{"encoder_arch": "mobilenet_v2", "model": "image captioner", "dataset": "views of escape-time and Newton fractals", "train_examples": 72500, "image_size": 32, "crop_scale_min": 1, "horizontal_flip": true, "translate": 0.06, "tokenizer": "word", "vocab_size": 29, "encoder_norm": "batchnorm", "encoder_activation": "silu", "encoder_drop_path": 0.05, "encoder_depths": [3, 3, 3, 3], "encoder_kernel_size": 5, "encoder_stem": "deep", "encoder_expansion": 4, "encoder_widths": [16, 24, 48, 80], "fusion": "cross_attention", "label_smoothing": 0.1, "decoder_width": 128, "decoder_layers": 7, "decoder_norm": "rmsnorm", "decoder_norm_position": "sandwich", "decoder_activation": "squared_relu", "decoder_mlp_ratio": 3, "decoder_head_dim": 32, "decoder_fused_qkv": true, "decoder_bias": "all", "decoder_qk_norm": false, "decoder_parallel_block": false, "decoder_inner_norm": false, "decoder_drop_path": 0.1, "decoder_positions": "sincos", "decoder_cross_attention_every": 2, "decoder_tie_embeddings": true, "init": "orthogonal", "residual_init": "zero_last", "optimizer": "normuon", "muon_scale": "original", "lr": 0.02, "momentum": 0.95, "nesterov": true, "orthogonalizer": "newton_schulz_5", "adamw_lr_other_params": 0.0027, "steps": 4000, "batch_size": 64, "epochs": 3.5, "lr_schedule": "poly", "final_lr_fraction": 0, "warmup_steps": 400, "weight_decay": 0.1, "adamw_weight_decay_other_params": 0.05}
Rows from block 8 of the image encoder, named by matrix and row number. Rows with one number belong to one channel. Each number is 128 + 24 x the weight over its row's rms, rounded and kept within 0 to 255. All counts start at 0. Numbers have three digits each. After the name is the row's rms in percent of the matrix's.
# convs0: expand pointwise conv (encoder.blocks.8.convs.0.weight, 192x48x1x1), inputs 0-47
# convs1: depthwise 5x5 conv (encoder.blocks.8.convs.1.weight, 192x1x5x5, trained with AdamW), a 5x5 kernel
# convs2: project pointwise conv (encoder.blocks.8.convs.2.weight, 48x192x1x1, transposed), outputs 0-47
convs0.39 115:127112104097114158098132123157138093151139150142163144145132125138137128166169139145175143102134164189125184130131154138131146154131168127125135
convs0.40 099:125148099121178146167134082144174138125107098156143133137090130173097118115133139083132099150153145138127089132121107101110120090127132140158134
convs0.41 089:141149105145154160119104153175158171134122141149165142100166146148158114149115150094145126109150169106139120146103136112065147127132105124137121
convs0.45 105:131155150133160147116126123057147091169113121096075110149122145095157120131134169101141115166127115144135115123127139113133161161117124131166141
convs0.49 092:088133103114079113130170140119114114141084161146090136119153178150164116101150157153115121120133105125106135096140121111105138098165109101139114
convs0.50 098:120135109090144101114128131082146139154137158134105135181119122118140125141136107189137120154102096126102139165151151131068132142163141137096139
convs0.54 100:122152161143162106126164137157125100133152165140144159138136092109093082095146146123154111127095138157131116090130116114146095082151129108116093
convs0.55 108:108167109171124159152159123125169118129139103146115107138121104163125148148091168139137123104172145101118129086144087142125149092147167142138119
convs0.59 106:153150187140151145106095121151124123132117157107167118140111141084140106119150161125162155139154128144125129133108171088130129123142090085106164
convs0.60 093:109113095103131147105097134108118100118100110090093136120106097102107158127137130163188128146129134120123127163131127173181129174153122127151131
convs0.62 089:116101082144096113099143094114090127125075108161125120129155099146110145130162144126175093135147148108127135109163117157083111122097121139135112
convs0.63 096:170149166118119116112106142113138129136131138133111103148084122145143110113166101104120131189156146133131149115115126113076070110111136166149153
convs0.65 101:098121093133098124120132126156154109112108116126129126159150079130157141137138121127159093166152111149146084095122142068111131170152148125097104
convs0.67 099:123120116149151142145126135085146146147111108117144119132119132131140148110124153160083135129111146123169175149178195139120083142089141115127158
convs0.68 103:117123110161101105094132159131152120145137177100084161135136130124085127163149142122158126146081115119135154120152137112159073099131117101110140
convs0.69 097:141109083154104133148118134119167101098159152144151096148141116127092116161136131120150098082184137149110164091144130136114162136133132162115135
convs0.73 101:153146119125106108108159098132082151132136137148125130118139126116147123105151148122095137140144075139171133141151119116134140108093117185065089
convs0.74 098:118142094137166112081113111120135158109079123164110107128133130116112154084157095152142153129124167105120114152135134156123164117176136143168141
convs0.78 089:083090140134113126158161143117117176130129123125141166118122172129118153147133119143135117161166093098191164138126111125131117101119100119159106
convs0.79 099:106130090117121098163202148112108123129167144123163114141154139120156149107177139138092137102115112102121169144152151123153108132111104132139119
convs0.80 109:136093120136139123137181148127117153088129155117099161159086148155134114137127112150076119137121127104150190146113121139136153141144076112127137
convs0.81 104:117120093117129105139174124120145096128134113113110137136089118077135126110101158172113147098133146127165107138159153112159159123123138058143129
convs0.82 127:114124111090097135101105140124126140099119123154182109166095142117109109124135133157100067118110176099098154102116157145143121101116133096125130
convs0.83 108:123121158101120106167139146132126122096159124149152163140164078122143157117155119136122137145122138177150179145143112155112108183103112105107117
convs0.86 089:145142097112141164113139139172131099129108100132136132144102118147148103149071092109100155093177129110115112125136117139105181097115105112147142
convs0.88 111:121082157086135156153145136108123095158135127165152131169121110140135118156137099160123148152146110118124161159099136112174128155157086155118108
convs0.90 102:123087117112089116145170138132138107073113131132135129145110116168121098121158138161107088162109122137101114096131099120175136122148094116098159
convs0.91 102:140148150081142098100147125112119113158102114151109116137101099123159103111114134141136149172129121128113075107134146126098127112148183147138070
convs0.92 104:117147127056158136105127150090113189118132100135127110121119148114092118157135110086153135121109131153147098131095133143140077130098128127116115
convs0.93 100:146118176177104138114134087162133114145130148159122159117090093076144117122113125140125095096124158109152130104127120173126118128147109099135093
convs0.96 093:130122124131152117061098127155150129094160110128130120148142110072158127080124138101146128131096143163118116106105119141146121155158094112097161
convs0.97 107:099148119118123140092131115161126133121112133132161098101134155166117170146151139116129138150085148130129107072133136154088074177157124119133134
convs0.98 094:148107162106094158130140108158072114109131083110149111108113122101077154135129072112127141134172116108121163117141114126109127115109111108152141
convs0.99 093:082151108123068139127176142153123123129111141107138139152132107144107134129131142137202111155128125156156128113152156130153136120139104106094086
convs0.101 105:104084118151118119149140140100116125091092125140140119153133127139147124120130107153119138166121119131098151155122104057195159123166132108106131
convs0.103 097:136137124097146131139183129113112131077118134135104128154111147174137098148153135158110112112131094119088141125142091140148166160181098123122154
convs0.104 088:119083101145146122150098102095149173101084154139103121115127130155132138167097128145111098105106120096121107176109128127098094114169119116122136
convs0.106 107:129172143155133150140077140163100103180154105116170092123129109089149129158094157118112118110134111121128126159095144127127150115110120150151099
convs0.110 103:147137135121110126148115161126126151124154099127148141098112174159079125126144122112133147152124176167147179081127125141125084105081135144118132
convs0.112 102:152110129111090080168125153168130165137154124187143144108110120092170111131118114115105091144128110148150133131115127114143093106124118169115107
convs0.114 096:141126125122160118107082111163133114154140135132173122108137121090148142141141115073141121113151168131120176134130163095100078128106128101098148
convs1.39 095:149120129107082136143127136126099153106150144103167083116091141125129095090
convs1.40 112:163123109148137137120137123109052113144152104161132145102093139121120099135
convs1.41 103:148130135130094127112095153121085160148135115167084108098166104147121130121
convs1.45 108:177150122132135161126094109139130109106110143160128127095140149172115115177
convs1.49 109:097135117087132133143142128092074139159139089138114130109106145098101104153
convs1.50 107:112137166099114163150125099106140119119122114131101080131142111139141161184
convs1.54 091:126122140171134104097162159114101111142104103121122146108105144150142084087
convs1.55 104:137151144176160130129123122156139130106104159162118124127173134144146185126
convs1.59 105:144134152160136112126077113122153076117141154152117143137166134109118166150
convs1.60 099:136152121111125160130142157157151142089114140109086106094093145133103119085
convs1.62 105:128104154138143106073108129149120110061105142136104140148091139126118125117
convs1.63 099:163090103112110144158133108141080126118123134115117112078116114082154125131
convs1.65 099:123102115143145166155104115184109134144108110159069141135124152137112132125
convs1.67 095:113143104139164082103089107146122156136157136120151149112079112094130115125
convs1.68 104:134139147090116150115136159104144113137107143141073103118125083103105160157
convs1.69 104:150147145160173154131146143146150155108091171151147119134144158144138152153
convs1.73 097:137127159172170186110116147126164137113112177138149137139134136129139131144
convs1.74 120:050136089123156084146119117147112117115133135095123128143114119151143124120
convs1.78 113:100102160155111150108124106080149148110156132128122142126168144096086131149
convs1.79 106:108112141152131090148114120157128173110115169135130124150106068107141145113
convs1.80 096:139126097080134176155132135129124145149165167122111107133168109122099107122
convs1.81 107:095120185150091147088117118118112119107141158099122152118156148161119130114
convs1.82 100:148154103143165160160087122131125117089161130163084133154123121108132143136
convs1.83 095:110165141133132107153126133103170155098123108134107122118074138158120094092
convs1.86 100:177175141104143153120093122124133106113162112094099119117136096138118154103
convs1.88 088:130123139158109123105156137120142074102123108146154137138094078143155165117
convs1.90 097:132112106107131126114096117172137118093118114167156159141145161127092083135
convs1.91 096:157079146103121141103144114104106143165088132106087117089145134140118138127
convs1.92 103:133130143092064149153114155134140158129164149170157130107104127132130121112
convs1.93 102:127132147157140141147115133142159134078125116198139128143141134161163150113
convs1.96 099:148128149152153113086123146155129090117103145187151097142130144136142138161
convs1.97 107:111127143133130143136085134154085128114122120105078153144106127078129090106
convs1.98 098:134137121146143116137091127153116134112122129150145095076084173129118101089
convs1.99 103:161127133169157133150108102161126129126104162176096142103144170127122121123
convs1.101 107:118150131130147112104111092127139128120098149125074090126112115080104096101
convs1.103 103:138107127110159130100152141133177191156131144163132149132165115124117117126
convs1.104 101:132129151143131063080151116090088161129124123112128148118128136127135102153
convs1.106 094:112118168121104144161141125150131136120104145156154198146148113152132096132
convs1.110 094:117116121097138146104114106118175107123110140146158100090167124122109128181
convs1.112 096:130121147147141131099114150119151164119116187196129119108128148113116128149
convs1.114 107:078089142122126103096154113103131112129111123140146118142151114076125087105
convs2.39 094:142148129149136096142122130123132176084099115103133138096112152135102129081146110086152118158166091170122111144169094113130136164154132130114118
convs2.40 109:133107107159126107145134110160122119157139105099150119141107142134153156087113118110093153116173126123087139158159168134150113097114191149151120
convs2.41 139:148135123150076124095141143122118101169112165136113132136126186125180112103132106109121141124119145156119134120113134117130150092180130094157085
convs2.45 123:163140155136127172141156120122148112121151130094091153165103142122127130167101095124156147119110154149136142161169137112118143111136111187092101
convs2.49 101:109163117151149106145146134114101141096108078101123169095151135145176092140087117106148135178127116121147159136139131082120114144102137116139131
convs2.50 143:105144085095136134131127131157125119153086124113142122156157123172105121175087121161161071133143117153102121118111143130110179121140120099142134
convs2.54 097:137063157115138129142165126137161142139085131125135145155097128070104104125138151113092132142112129124139122166099140158110107172140138144164112
convs2.55 106:145116131121168129132130111135148129145157110117122107163118152153193125104127128122136100137092070133139151138094137146148139139170138073085124
convs2.59 098:147119128083106158140110087132079142094124131144127111171133151138163137147143148139116125095100127106146110118147101154135142056147108136159130
convs2.60 065:128137150122114134132107131173111147094136113118142174118132138136128149098155146129142163091086142159175089133113133090157115096136099164146167
convs2.62 053:127115159141126153147153173158156162113149122138094142100105150116153139126112142126133091137121138107079136124116107081127097086150187121106132
convs2.63 104:096128147141142151129144093142116084154126112097102105142107146092161102134130125135135140193119107108150112080142108145120134176088141133103122
convs2.65 137:144160127157086135164131138131172119135135119151138131132132164126161134088129095078108147111107132171123159128129122092176153117156171130149129
convs2.67 080:119071142121110116109122153163152135168123135133169097169114083145134153132124135166117097162092145124108145124132093123115128159112144098117168
convs2.68 077:121167160122118130110125128162185125104133123094177120128139149134108142141124142143174095161188134149111145159147108088116138141122122094136133
convs2.69 117:099130138137133122124136067135117166117140112118150170119115138181140122113172158130133137077115084117139126100164119166166115137128144103128102
convs2.73 087:122101111130122113138162132128123173129085093104139134088134148143145133145103117110143166170112125125168138199090120120129146106124171117109141
convs2.74 052:068128100122112093147140124137117142132088136147130157134099156133118112095156117155126136169111122082120134139140117114100150125180097122106075
convs2.78 151:151122130163140139162121122182143142122096153159102113125127125102141191152131103127082150089124123127129096155144113140105131111130154174147100
convs2.79 092:118155161101123116127105098113100140132128128142120090127102103164131169147142099116143083097120135145123144072158108112125162113138150175097161
convs2.80 128:118092143142161122105172122092133091154109175133126106143089122098104165109139179131098138143119143137116114151125130136151093175147156142134138
convs2.81 074:148097121128104083162138092102123120110109152162149112131151109123112132107088135121125185168138115108142089121161104128143176152100137145124155
convs2.82 109:156112094097147089134158139125140122137061126094113114133139144089121163140157133106112129158133150124145116133144158171138109097145074154119119
convs2.83 072:122167100165115074081138112138135121167126142120088125114131108145170137140123120077099123172108139114135165143133113115132149122135153170142147
convs2.86 111:139119156142164145106155156091151111135070115144083176152133102118146138131134145166132106116076134112138121121141124181145119141120144161138137
convs2.88 078:099197112150104125182104124148126080123167125144109110125138169112143125136102133117088178109127122113138107160140123124118117103110126119126162
convs2.90 146:133133125151133124118180125137124138133181161159116122140124098107149102102114159100076132166157150140112122136129150162115089177106149151150134
convs2.91 085:123112128131123094121111101130145157177085094130151146111093157129115145120158141077131065163112110133124135116103141128106143138109170102141152
convs2.92 070:093118182128121132159166160152141153123170118144126145147113139076112125100102157155169114111167086123140151143125109105144136147114151135101121
convs2.93 131:092123125136144117170175123142145108138139102113090157117152156139176136096126143146108096139114117114148180085100133149162103124156148147139145
convs2.96 116:127113108125131142115122146149113132119119137137179133121104136141158185156076099082120150160125166136119158113158100114114162104181136113129122
convs2.97 068:157150125131130183091120121103129139112154130143103123110169123143127172128168125136085108119127157085132140090092145102121115116181141137153108
convs2.98 060:101056151170111113098085127140104127095135120137136157084125120179112107137099116137126155124129112141138110095138095139108112115128154137120095
convs2.99 106:123151128141123151132164184152130134099141132179099158137124151173181116094099102089099148130144147147146147139140161130143134115148140115139108
convs2.101 074:051141163174142141159125131118132126115130133104166126097166087127117114138130136122177102146129102117121169140162113125127125148098102131106130
convs2.103 130:116101122203167146106156151147154136136153127127121118162086125146127141162103150124125130172134120093126123131162151156130122163105138153159150
convs2.104 050:115141110163145121152115123094099115124132104060108149106134092104173088168120119135141126150108146132145134131152125119138172136158103081110140
convs2.106 087:102064147134126109140156128155116104145163103133134113123140115168076147106120130123153120128146080115139152138098117134140092107111140167179131
convs2.110 110:120135159149097121120116125138114135155121132158114119158096143169117147134151154160148101117170138095134152162102128122103165108080106111184100
convs2.112 111:123128126135122129170121093160162134123132131127157117138112117146156141125100112130116135144074078137134138150194130160105149090130154176139158
convs2.114 076:098129133158123124094110142107154118121152107135153162088134142147145178165139142114124106151120143095095107130081101101121163126115099179117104